From a checkpoint of a small image classifier.
Model: 20.8M parameters, 32-pixel images, arch vit, norm layernorm, activation quick_gelu, moe top_k, num experts 16, patch size [4, 4], layers 10, width 384.
Rows from block 3 of a small image classifier, named by matrix and row number. Rows with one number within an expert belong to one neuron, the router's apart. Each number is 500 + 25 x the weight over its row's rms, rounded and kept within 0 to 999. All counts start at 0. Numbers have three digits each.
Before each expert's rows are labels from the 100 images, of 14848, where the router gives the expert most weight on average: "top examples" is what is common among them. Only what is clearly more common there than usual is listed. The data: scattered letters and digits in many colours.
# router: router (model.blocks.3.mlp.router.weight, 16x384), inputs 256-287
# up: expert up (model.blocks.3.mlp.up, 16x192x384), inputs 256-287
# down: expert down (model.blocks.3.mlp.down, 16x384x192, transposed), outputs 256-287

# expert 4
top examples: count: one
router.4:527507508488497494498528513513463529463500482522471469500509550481500492530517495507466489487503
up.0:500570509444490471502537490530493506465448471477514551481504499511522535511457496526485508550488
down.0:487511474524467468496497442493475473490486481507469505485550502483456483488468530459531480529489
up.1:504500546532533490474479482531483474497512518508523477460523501476522492484455504498512506484489
down.1:475492499485516547527531519562532441510511515459487453476491508522514494449541538492490509502513
up.2:490459475522499469468521509498478519480500509485485501514472484457491537498452497528479495527508
down.2:489496488486522494482472484441485503471507476506501495501508540520479495480551499476490482470500
up.3:525535470448518547488542481529493518491461500492481483542531516510525533519546460520461514507472
down.3:491538494517475460523468484512481534475489522493479490480484485495491505542492501499538506489500
up.4:514519498509492542472476498461491525484478519492474488502496492469514504505495512447497491478507
down.4:480501481512464513485540492497490512445513493493499503488493533552494505518488501507505513511508
up.5:460507473481555509458508492488474487528498472505517511510494501522521531479491497517498514518510
down.5:462501514513537461499506536499464498496469491517488464527473524505440489521478504495489462476483
up.6:456557489473497524447505479487491468511499523490517522465521477471518504484448479520501484516516
down.6:493523485474539469502504497513466505504470513526489471475475512508531508478499496512509489507508
up.7:493510493502536456454456517521520511480468531489493511504543479460514533499478454490552512470536
down.7:557485484517508534504502523491486505552485498495510500490471462501496507493501498529473489505482
up.8:500488520494503506484521492496483523493530503487483489518486464458510522509467487504462466519475
down.8:494484458499478496480509479477490521439492478486511505510510531535481498471523512508494511525514
up.9:516511479448519494451511472510448514502454527524502519534515484540540536495522445519480508500475
down.9:498518494521453467531510474495481566478511499494455493464503478480489499527455472509484531472534
up.10:500486531473515518515460502461515385509457491494501501484483492471532494495521539523501505531478
down.10:481464522450554476518465487475491522526514504536472513525483514495487536445496469467496504501477
up.11:498537475485502502510476444469507454523494505498472534491460495495496490501503494484520483536491
down.11:449507512465515520511532456513486512501492480467460477500468529502476499500494507497544492500486
up.12:522527504474511498446472464497505509502491468495516541454515475479495505490476512490552477507523
down.12:495473445538534533515505514462526548512488470465458480489441521498535516501548482541493489493482
up.13:462502490535501484465490522452501492477458488494441484534522514503530512469486515532525485489515
down.13:489508497486535448511473486448485481517506511521509508500479530484449493491453529482509514486490
up.14:553486507454532494445515487505496536482517483534487531464511476454542483497510527494507495520516
down.14:538496502503529504526507480491498509484528521488472483473504514442503471574554476482453482506466
up.15:522488522476515506520503524501511474511517485484520518450469509477526547481503503513511510525512
down.15:514484556482512480501485506487458460528450487536501522526504499478503471498490476458537444473520
up.16:434517482528532479456481487462491485515472469493458545544477489516499519466470529535501489520489
down.16:514496495514504503499532520495505500515502497514488493526500522498483496526485511489424461530464
up.17:529498478468511494495527511503503500483516487501474491481493488479547491491542514506511504524516
down.17:518519519485544469528489442479504524506539494501481490485491512454502512500515486437486483499480
up.18:469479517523520472469460504507534474482444524500483480503548515517492531483492492513525495496536
down.18:501509501486535475497489496473499509519501522509515489504452521484456499494488545497499492448510
up.19:478520489463522517462518500545478499501448496465474480546525517529527565499505436496488497498498
down.19:503554534527494481549427492476481537501467520503477479508467500487481518507508531514558521483504

# expert 10
top examples: count: one
router.10:484551488528495503515491531476463497533494481489483505480494529503475488507482476525533493486507
up.0:515520486503492468484528501498519489466508468473510468494548498450497517513526526423461501492503
down.0:539457474526504510498482494436495455511489518480574488501531478488504512544493490490478503492530
up.1:470498489523540488450462490497513456499458504470487497490551523474491510447474519474493427504532
down.1:501521479511473514497497535499492534479495481584473552517524505448504467520531467534529531512467
up.2:478498483518504495490541518491518480499498484508504508463546490485547502460464491482469498523487
down.2:521442481548459549498446514492520503507544516495516460490490519511524503507559561464497521507505
up.3:480513529454496467484506477510496514496458496510479485480514479514510482496479488526544470475519
down.3:487544536456495450513489469466475484535454442490463475536506486496466569527500506489470462517477
up.4:517539502480519489466520483536505491474473481458539563524532474518498541532466489529446540531465
down.4:487514504523534476467495514497496499523452512558474518513519502479479476487508495530500538475477
up.5:531523496531499552464507472523514488506487508498514528489533519435495446496493502482493490519478
down.5:495492514477487520512517503523486554466536474538449525479496519500485488490529466504510538517458
up.6:469464481517515506469490454490495547475489476501494426517500504527535484457539506461504529494524
down.6:451511469491496471489518482508496512470501482504465496536516503519504451502501504504494488503473
up.7:467475493487508518483497469530485511499512509480530464516478527542491518451504511498510508520495
down.7:478492458492540503468538508533496546491525522526449468535474526456499482483506506496496500511495
up.8:464529508477496514495498445507510479525491477513515497508507484536497505549538528501533470526523
down.8:475527504468517472490512456496516513525485450473469532501517495510505534552487508457470514501522
up.9:504472480497489488480499485447512426491542489496531502511524480524509510470543509517519509508494
down.9:535490473477509527483523499469518520497487510507536490466489469486525509547549504467488531485514
up.10:514521493501508483472528525502511449492483517481498510483538472447526529473511504474480499523477
down.10:542442461546496522487481522463492499492495527515533496512496506493503492519539523465479504500513
up.11:522501459516485508480485479455509506466485552528543515490490523483486445522453521517484490499536
down.11:484493504510480506512519507502526528435495521466559455430493502533537504457504475453466541471474
up.12:512501522445527532504502511509513493467496492463465508488518504495508522559484487431492495495520
down.12:489485543520497510490497480493473466527483505502488506517492529505502533448453519492543497514475
up.13:477484531458509475491551444533491510490498481488521506464555468489513507531469515488514501518509
down.13:470512499454507474457515491499474524474466497528453529474525497476483455457500505525519522516485
up.14:496470513531493488490462460490508523515505497478532469488495477500524560485565499489487507505504
down.14:472517502510475532484473488452485511516517481496504489479509504473483473540531538498508485473563
up.15:483511547455511487465538492538494497508494488449534504500484495498508537504460487502493470494467
down.15:493513474506503472447484508500438492494467529551453532524542506459477460504514496527482506515507
up.16:465526514449524482500481456485510483487493542505512507490464484486510509532478534568488465500489
down.16:460532520514482466518438471513507515466454560485500490490464491522492488476499489499508503491521
up.17:507507515485520519493507542541502526492480497473461475482491517506511497469518487478482455502485
down.17:516505534512503511510512539479477512541515485532457516518528461463501477468489513504546483488419
up.18:508449491489501516488503534492530503474485482483474488529475505478506520533526522471485492543474
down.18:479492481533512510475512514557512493476556500463486509515491512506498525465449499490531472518527
up.19:466479518479498482478503475521484511513467483520515468475525473507516482465503503522534490490523
down.19:466551494467491444510487460459493515492468474495499491512528492519463526539483527494458478513472

# expert 15
top examples: black
router.15:477457524499446491520489485542490477512474527526479547491509428506471493485517508511510488521464
up.0:507521502488523487482552487527470491485526507512519513463498527450545510509434492489542495491498
down.0:468505540517492488552473501503488498559499569518507494512473495529490473516496526527491490484450
up.1:517522483500533443458483499481445486466472456541493514524509496503515501491467484539507514474536
down.1:536524471461522552468460462497495513517538482497487511506514473431507518519491525505501529511521
up.2:528519521488510494489513493482525474489493461513504557424542493506525460470467501461525477486510
down.2:506527537520501514539510522498524549480522504490471485480510519479487488522549502461484498484468
up.3:489514512514517479474519476523486522490464504483514512476497548506537513516455507517491515538525
down.3:496505486508489483507467496499465478537465528543478529522460476502463463526475478528524491505491
up.4:490528500488529503493501509511516539494520475479486520507542523462485470478493491495526484510515
down.4:516498513510511491486517484468481488508482542520522491542509494496528487472488493535523453458520
up.5:563463426522511537443542525499470470489510502527559451554478495543524510543508514490514548494526
down.5:508513497512484471473469486468440496501489483507488533499533479478443493512507511537479509493546
up.6:475500526507522505503477525539534520509546527484484492526513498496506506518541489485445479507500
down.6:488481475555535513483461474509487464528490537490510495531479544478510522516528515494455509496552
up.7:528486476513527496469543522491440492491505466522490465505501501476528477511477494536506488493541
down.7:543494450502493507456462454470436495523509489556493525490515496457507493538505526517531537487546
up.8:556466443564509490465489520516457500495507495530523475515540479494508492538491508499519524473513
down.8:499493489473508483492473490430471485497480464499477503469523516498480486501495544498507518450560
up.9:521521482504541522498497510520507506520467463502512507501513526472525492488475541488550491514510
down.9:486499561491497493543491483488548526534486535460518444553492507482522522466480524525487487498496
up.10:500515482517549528484519516523527506485487500483502477522479549488521493477481555492520479493504
down.10:475496516538536503472517524510527554508510527474483448568468517497537534488506500528486494470513
up.11:479520510477514485485450465448486457529487480506482503485511524474497510542514497448493478496538
down.11:527502471472503454508532499511496473485524511506508482494532531490490526503520498499474510550489
up.12:462515536497514469519490469489542469516500492483482514498527512505511478515499512506482472529485
down.12:479497479523494480506533478479485485445532474499519487519511526510537506480505516474475459520516
up.13:480521522502500526498514517537516504498557496506526493540530501529511539546535483507456506518502
down.13:496482456533542439485482486495454474508479572524480490526497511465492495457484509507473506509503
up.14:458511515480534497493508524562544538496530508490502507504495524514509503529526474474471475489522
down.14:503471448556555516451493483483486460571521503514522474533464480496532523466517523488508543482534
up.15:488532515481513495488493494511441529462472459520452525450517499514547491475490516509523466460523
down.15:538481461516537524489464474527454494509518549535535509528495513447520473490499483500514486532528
up.16:498485496447511499498565445470528468473497494490524519462508508545508480464484497511505477543511
down.16:509532517490506482535535509489508511472558485485506480487473532503506497525490509489479474524495
up.17:541517497462517520473487498459510507466456481472484515500532542483502501534471475501492480525517
down.17:502500508502462527475445507510472513481461529524500471535542463497484500534538514489475491465525
up.18:495531510506527508487485511459517508494499509523468513506487528456533464482473491487528496474499
down.18:481521530498483504548510540494538485503463501486502465498509529588502474510504506492490514479488
up.19:508469414522501480445508463518457490473498480514522509512521499532495503511480521521494507472525
down.19:532492473471494493491477473426461499519512507547460502493530501455474451509515522479511501454548

# expert 13
top examples: count: one
router.13:525506494545497499524498540468459527520491462519493482491507524500469512522503482510483535466493
up.0:471511519453530505492443521500499475499510498472504488527497513495537487494508511503475488481493
down.0:514486508507547464500512514501529502454518512472545515487571528487491507517470498486480531495526
up.1:527511550486522498498479492516511541483480475516492495530538482490504527507491494526479496552425
down.1:481489514461509497552464492493503465512465516490496497502525514499481499473510487499544477485526
up.2:473501498494494515478501468531511507479495522499511515505507489501519511521531524482479474495548
down.2:478495490531506491486528512561496489439466520521491479523510514541536444507505516473517478502516
up.3:452519526501539528482496490514505490503550490486476500512486528482524495527520518502522464521529
down.3:482495514523524491475510524530488506451485477489477515509551533521497470537503486471467485479523
up.4:537484481486488547514509488467490463532539519493482484490500511494518490525487496516495513566458
down.4:516488463484526459506522505461501487433500477486514490484485518497506509507466494506461507512503
up.5:531527494504528526489508512467491464511489501511458474511535525483568463499460459489489484535489
down.5:541458464477533455536541527513500482465463494520542473481458517490526509479476496497506519499474
up.6:470513521479558494475456479506486468539471511472504492506482486508515486485478518507509492511474
down.6:524447512520546447493508530566479485462492504525550508483532518482512488533480505516497510477508
up.7:512526481486507475474498466511539504518522529489480537432527489489539504492516483516555504529457
down.7:533497496429525508519513476499494504486521488490576523482496514507521484479491508471533488520488
up.8:486488474488475492508499531431515471489532470480477488475531503509494451514499516476523484499485
down.8:480522531522496469526537506524527524438486520527508512537534469489505520502452509514472522529527
up.9:489534508512525505494505461502537484511533509505488522443522530497568495516462496478507489493459
down.9:512494506490520518507493519499485487481494496507537494499506529491510483446468488502545496498473
up.10:480499525492527508475506501518545510489533491493516554503515502483525479487509531482520492570491
down.10:510495503536529473462512528539477487467476500511483544501548494473493480522452480488506492497501
up.11:548468485527504528507492508493526487477510565477478495478477525489504538483505472510505514492435
down.11:488460477482496540557521490479488484490530525498482447494486527491547480461504529496479464487489
up.12:476535495487509471494482499497508481514497477485474495518524463462540496485450493490494491463499
down.12:527473505488527477489510537525493529449472488518514496529479509486474487519462484518491531503516
up.13:558500514488519524524461515493540484493446540509512536479491534491520517508538474517478542487477
down.13:501481489468518526490500479440498512520526488484556432465459510477537495478512547505498504495513
up.14:502507505505510502448537447526510539506533481504515444533544474501489502490484518456465444513491
down.14:497532493489508512501494507524459517547455455524470471516515508506493487502559485472492474489503
up.15:490484525484521517473521497541491554490498550519479492512495505467539497486511490520455468519502
down.15:506501517506462521515491511537478504538472481490480467485501512514503527506567494495475483487529
up.16:506513512472563515445474482515525475487486535507452539520495510496512483510480524501535493511516
down.16:486484515535514463491500544554512485431462491525485495516535519514506471517466515496498500494510
up.17:458478517459543504455498456536519475463517533475496519479468488522527503463501552520532485528499
down.17:478471532528551497487514521550504526443480523506521527497532518512475479548485519491451493501517
up.18:481518571499528515494478483532538512507496483521478502535521469498523488514528548485530488504473
down.18:503491530482501478559468503493518488491458543489478520515509529472461474480461444529510455512500
up.19:528533512475514550490499511535520528501515461512510486523546497474523492465528479451498498549498
down.19:483469513493544437540468545476502480511471502482489514476448517501468540506450486494502476490496

# expert 3
top examples: count: six; the character C; the character R; the character Q
router.3:513491445518471507523539517503553504488497510509499481480544525491469488517508503492499493463501
up.0:491474490502494508492513485454501480533529457538544481516511473540487501483502557539500514498462
down.0:488533524489536462491484485516514472503509496492515539521465494501526537486483500528511536558462
up.1:482478470502488545463509483488473548463471515522486444522501517508489478475511482510523478482483
down.1:506475499461508520467546524503498501474486496520533484470499479521525495473512508508531519487552
up.2:490515492474532491491472481481510481544495552523472505527511489492513512508535522504518498521488
down.2:489497483557486465492507501473498463508489504507518550465494477535506538497461511511505532544488
up.3:480535456545511475472526511490464512489489510539495502509523481487518476532482451473491517502483
down.3:491458515523514521494546524544474515543459500523534472514504463485478494526505512508485492484463
up.4:474477500510524524486523558477524515510497536474492458500435539540490502526516511496493493502499
down.4:507514491522507488495441493461482480536503494498512493491469518465487524512488479510480495511511
up.5:517528448533483463454476536497490458469462532491489488492571475502483513502483496494538535516508
down.5:496489507498516547479518472517523476505515485488496501506500543458500519509497536423506427508507
up.6:481514477461537490472462501515446509459508521513492504503534478531548518481489504536516521564480
down.6:504485455519482477491502478488468454536495522545498523514474533488529444480483518518526504498486
up.7:472528484522485511463513473525480507496480510543489460498511488468540511496543525504520494481488
down.7:478500548510496486533510479482484522534519532504489511510510503481523493472458513492446496487438
up.8:507520563449524510498479461502482499506515463505523472517515526494485510501476504496497498503542
down.8:507480511511484539536505504516462486517467490516518500526444504544465487491519521509521531494501
up.9:494537504504493498489520473501499492486462467477492522525493540531495487495496462469518507534474
down.9:492425464521489513493537534480480495493515511504530462475504452525549478472521563533497563488496
up.10:499533513494526503403508512515443503541522465516514526545465480488506520515467471500492464497483
down.10:496515522486476511497489507477462488548459468494491464504497454500504516519486489518508513461505
up.11:517480500548505492465538534533492516515515552463545495535502472491558510501479505513518527516465
down.11:502497482536490503519468539414491491511479484500487460467501468525494465507523516493500523474486
up.12:515502519481530478488506480496484487529471503548515473553498482501513496500470502502502509488486
down.12:477524517504478526496490495494529511506521537497560544519454488524540526501527498515506532493524
up.13:498550537493531503464475494488500537492479451497466520469506542462496480543531523470497495479510
down.13:469505485502480499496553498522526477481477480497530500485488451497487514483474512499525507522505
up.14:500500501470516488478501497490468532542465519511517457527494487475517518457461481532574501470489
down.14:505476471468498533510529513498545466481510539515532523505446515546480527481486510516508522550508
up.15:488509506470528487492526482511464533508521495524516475477471467529509491461441499524519544511471
down.15:531522508507542505558496482476501471555491519505489508499470505509458466476469482512530518521466
up.16:468520517501552523465527506561481529532524489509495500499427516528480495483524496480491475511498
down.16:502515509524501501482469490515480517540488503516519500525457486500519481501534490485537513452511
up.17:506484534530509519472490515484481510513471477506504462544515489489492505486472494506527470489502
down.17:471503482490523487468542507513494521475450495506462499513481498529521502494517510472536515474536
up.18:444567479487513476444487450518499477469512509490526463519552524504484507488477483456527500503536
down.18:558436511531500517535501516469507483505494519484469442488483545442520512504487513484469464471512
up.19:507532509492512493399509520498436509520497476517502534535469472502534519509459496491499466493477
down.19:503509518489464496485491502482476492529463459494509455504499442509498528515499491504499513474509

# expert 9
top examples: green; count: six; the character D; the character Z
router.9:504516545516581486485468498534511500523491505464479531518504530489484543505484458495489486513502
up.0:479506496438529511461470488473495408490451506520542477491520513539529519482500506486537495464589
down.0:483479484490447484491504466545502532507512502510534498477502448502506500522514463458511497488515
up.1:492502494485504517467494474530507538470501481504491497479504525550520506449551508480494498494541
down.1:530522448511460519528493511475506482475466529474501511472531434495472509506468496533483565540471
up.2:491513530497537499480499528532465490474523489496489501498501442538513493498535482516519501477519
down.2:544518524525526524496494524537497489516471522470470540511506511459459475504487491537485489502477
up.3:487490501472497486485492496507462527498523500517504478434548492518520475504515532511531497494546
down.3:436509486496513448526475486465511491465504498503502464470462495534455489518475525483529531481486
up.4:520506446478480514468487487502488476499445523529531497496512490501491516484497531507484488515523
down.4:483503461480496495464526476546500475478489482507502534441505538532477514548508515454486493505510
up.5:492494496494444487475498493529459489487487478526540475481539470503530528498516499546539517494511
down.5:452541488524495484506513518520506494480530463473473531431522526547480493484495473485522491461537
up.6:503468487486520498474515514487495495490531506516474485514535509491535453482551518469529487483537
down.6:475503458508533512516506529498497518497518474504491450526440504537486489483474514499528527495486
up.7:505485499523523522455521531448492498493515492518488515521506454533509477473544493487496512492486
down.7:543494465436503496470538513510482491494505475484537522481515469500534510494468469537484524530502
up.8:533513504461501479493528500519484513518482492501555492487519498514517500506487528548515518531496
down.8:493527486520522522523537555508479558497544506495460512496479508498541480490513508524478517476478
up.9:528452491486477529482546534487460512480488479507501491497525484503572490436511548530489514507497
down.9:457519546523525474499526528510496529508511545498479485482490494509471494516456519506511512481461
up.10:503473461534496575500514529475482495497485535506484486538477504504486468468501516514494478523503
down.10:496506500484513492505507446497466512525547524538516489500528499466500479510486519485479486464476
up.11:488464456511486536447506504482500497486513499508529446514472468552538492459538540520513541519513
down.11:488509498542547510453470509514473518525549487525481510535495512470487510531570493506450509513530
up.12:456498527515505494491510558498491517499495497512473469527512489492509506521512533492535489496510
down.12:500501499485531498517517511512481492502538491504511504494449513517486495497448516549489532483484
up.13:530458489493529517486498512448495510505531535523520490487505483504497477495503501504472500488529
down.13:493528545524481484471471523528512540534498519474497489532501489422499546475525529490494493488522
up.14:472511497477480514506435518471539460461481518492505466484488530521484483484553505481486492507524
down.14:507516536514526521478489536501491532488453515498468506505492477508475498499516512464496508493459
up.15:455479481527499508482522509476476498538543491509494498528527493493524503468450499536496468506468
down.15:488504503486445524545481490503482531455506515493544537480501477559501475488500532530527569515526
up.16:507514477536469521482521552507511495418478541472450505469504516507507508491534504490484499493509
down.16:491506529473490514504483471493478516515531505491501508464519499482499529493463502527473484516482
up.17:522512507503515510473454522436509485518476539542498505513473503470530480530517491538468502535449
down.17:503515546533517482482520561503523543496500519492508512523471492480511518488489483535457509532491
up.18:522517492424533460476446472483501470485458460506537493522477513514519513505492484517499517517525
down.18:507528492543450482509486475540498496504470523527516514492514490457507500532435472553495499532469
up.19:537526484560471540481532535518513535500568524487483506491525485462499481515488520489481501550513
down.19:493498497492460519495477506503498462512504481521486471543478505514506518505519510519529479475549

# expert 7
top examples: count: one
router.7:506505487525505470515471529443467506537504459511489490491527504472477509522473499504506504493487
up.0:516509491524462482509496516507514499491491514468518489481487460484497503526486496517482556540489
down.0:503487492504513507482506504493522505505502516514504493517515490494519486527506520544446482512496
up.1:475534524442574495479503518522539551453478510443485491490494503481572526493508496515479508510488
down.1:482449518485504489473461467524461473527480536527543540472508523547490510469483482523529503491507
up.2:504488525473524477415487513521500486475478479481483480522492490523487500440477521517498491491479
down.2:471502533459516498505500542498521488502487504512500473495492513486542521446446446544546497482557
up.3:511512560460532476475503475534558502488490491453483512478517515496490514504488530520487495542511
down.3:483473522523509513481469512506516477539484526505525510500545478508479505506506463463488484471514
up.4:489515526497565521462502472566524502484493542489496478501495527478549492491484511515521483545502
down.4:495479545506529488484476519547476507517490526554505521499533532530484468520482480519538503483522
up.5:448466521532553477489522502536505502491507523503461478491465504515535493443486527500548496491499
down.5:459519506468512502475514510517432504539460494550529496505526496512500503470515450488487454443499
up.6:481536513507493494478515502565519492467481531512492489487508508498504482477443491501511479560476
down.6:499502503488513493505522529519488494497474545520506504483508521510464512527479462504512490495540
up.7:486505529479519503451525482553565522476526517476486510500495526480531510498485519519500497539501
down.7:483490550517494508499483523552482520516487514508525486519518506525498473497540468469523501443481
up.8:461509541476528460503504526550503527517502480487474518503457503510520522452470498507509538495420
down.8:520522485538474481513489504470517524501489524483474466494529460465485494497442448505500483481477
up.9:525475477504526473469505511529510484491495506499474485529512535481525477461473478497487482559488
down.9:524496484517526511504506548482493442516477523492502485480493524508496533501496484476522503514507
up.10:467469483492522506476531470514485524488493515513477478508499544507509479494529556469443470507512
down.10:483515533506526478519495502504496506521500491529501536495478543532486473459536514504493494441489
up.11:420496473524517495507483467476506466519525481517428505487487510507508475477479519450556488527495
down.11:525478496533521505463498545498454474508506496508473512489545507496507457484459507504514417460549
up.12:487459487497483492498475523464489520470519505491459428518468527526500497493514545436493460481502
down.12:514460484512506509536518477503485488479567511510498546507466526509490449498533552474477500493518
up.13:439483520500533469480541500517529479481514512504470479493502534500549481492465526494472478523491
down.13:481482525507526524475492512473469461518485495518508500491542528494498507534481478498479467493528
up.14:521484533458561459456525483499530503506490468488494497520522481495528502513483499495501482530472
down.14:501461507499530492489500528521493489501469540528536522501544522500454510489487453496511504483525
up.15:504486524502575471489506497531524475506511532482482495446528512481530466457474551498536496503514
down.15:474462546526496504526477525525483485523473505524479513491535541547507460485475495489495487462525
up.16:485498497478520483451507493530520496482463521494484485504494539506491499495451502498496464540492
down.16:507505526519507488482482535499474463533449521525488487482528519507497492491444467505536490474525
up.17:454502543477537492468511520557543526486481493486477457529499525502555499494462496479511456543480
down.17:520487521537528508474479530520480484537452515502502516483522526540509519504494455491506509494509
up.18:497503534449530536495529495510529517462488515489511526481529524478502485492472503516502475552488
down.18:515489505469538502490483498488473485531510499526554503487530519525484474498507483479563517475522
up.19:457520547490536484471506506549531533468465511483443487518504522496522487498467524532520481525478
down.19:505500521519524511493489511498451483532472513542507534484543505512496472493468465516509493476513

# expert 0
top examples: count: six; red; teal; green
router.0:507493488502488526508477495471554505495550509496500520495499498481541486533514554499471478533519
up.0:491479514517532511478492533504483476552540434499484511460497523461485493469509528495538483537518
down.0:438531517500480464469488476550497510528495525502534493515510449471507544528489524509511510504516
up.1:484480511539528490480476478512481481484523532499516465472520496519535515467496499454519503433523
down.1:528495518535537472495501509497469516530526535528450456551475489460538512484482493491528499469470
up.2:447500501509521491478462513531500504465482492486458507586492505534488506450540524504528497485549
down.2:492518492525490506519527498519491525484489495498497497516511498518470478523517515494512493505506
up.3:501515499502500526495511487512491451498466493529500519469514503493493509492463473485485497477495
down.3:496481506435508485489509480517508527500499483498500521503472497522535531508481496485468495500481
up.4:513500500496495522476462472476469496555486492504520532534502480453499512517516519501514512498503
down.4:517503501528525488493468510508487484525489514505504537525502488466505510495519517480498520508502
up.5:468503550471513484497516483486506466470526490471532554506521475510522506493475498453484514533482
down.5:490519472533419482518498534504518519499473519512531500520526445518495506499465526562502505518467
up.6:505450520536471492476480460477465494480487520509514476506527466495521514453493503481526535489496
down.6:513491489521511481491530497505481479525525539490480475513490481468516510479478521523531518488464
up.7:474454470472539514487530498473481504489499491514512499486443473542495502475493537510497531530482
down.7:524482470496449503500514518525504527490513526502524505458482469523514527496510504526474532523492
up.8:507507523513503524482493539508465551502488518491520485469545497522484488511494494512508508526493
down.8:473494504537525519489518506478501467506479508521509484527489560526496468547543531444469441495517
up.9:480501511519513523505481532506510453515458528487440454519474570506474500488542522458518477517529
down.9:540467482510509462524513516491482513521503524526517509531481451494497537491486461543452557540486
up.10:514526484511511508473515524525486507486475491527504534537555453474540487522510468517488522444518
down.10:522486521510466506498499475499504517545547482469516476475468491434526530492470527454496497503500
up.11:517527503513471524499488521507486467482473531483469496515528520520493507480466502543484473540459
down.11:521498520476543494522488516515502525514494516516524502548438532506544575504516474500475545520483
up.12:509512505483510450469481461476487517507481532499525486436536439512525479529499498478523519446454
down.12:473504489484473486481551474534510531519534523487519475484513476478528517525482531494494499501515
up.13:500474467473520541468533516455500502492512452485470509495457516528508531473544490537505568492538
down.13:520480492493527510497482483475498462533517480511486508509464505533474497510523502487477514481498
up.14:524466490474552478496546483476464518546485468548495525472494472513499466510490476508493494483459
down.14:513472449494520548500477502508493501504495533510511493492466495547469479509522485464499491467482
up.15:520518505494493479468481518507467475487452487473481521502529467490477505494495470506485489538470
down.15:531498526494496463509475478503484512499493558511558525486464504527502537548504467535464542516479
up.16:496491483529522533479498505526476533497515499491451494526495512481509489449504502542506481484467
down.16:521483505527495511535472546508483485526467506529478472520494491464516503483535526524501493511468
up.17:492487505519561511459514477490478512497530482511515470465497488492505493481480526529524536500462
down.17:502495498526479480502523505469489497514503495522468506505534457510502452499485491467503503468477
up.18:477528476507470448516447518485547481514480529485464477500539498507488508500471514515502500514503
down.18:484534521468464491503491516483517504445483458467496537459543525519471491532532483523465524459499
up.19:529487497531533503471523510506483503543532524514487488453517477475549493514456479513534490490443
down.19:490488478489450514464475489576491488521501525516536533492492457487469515532476494518523499506525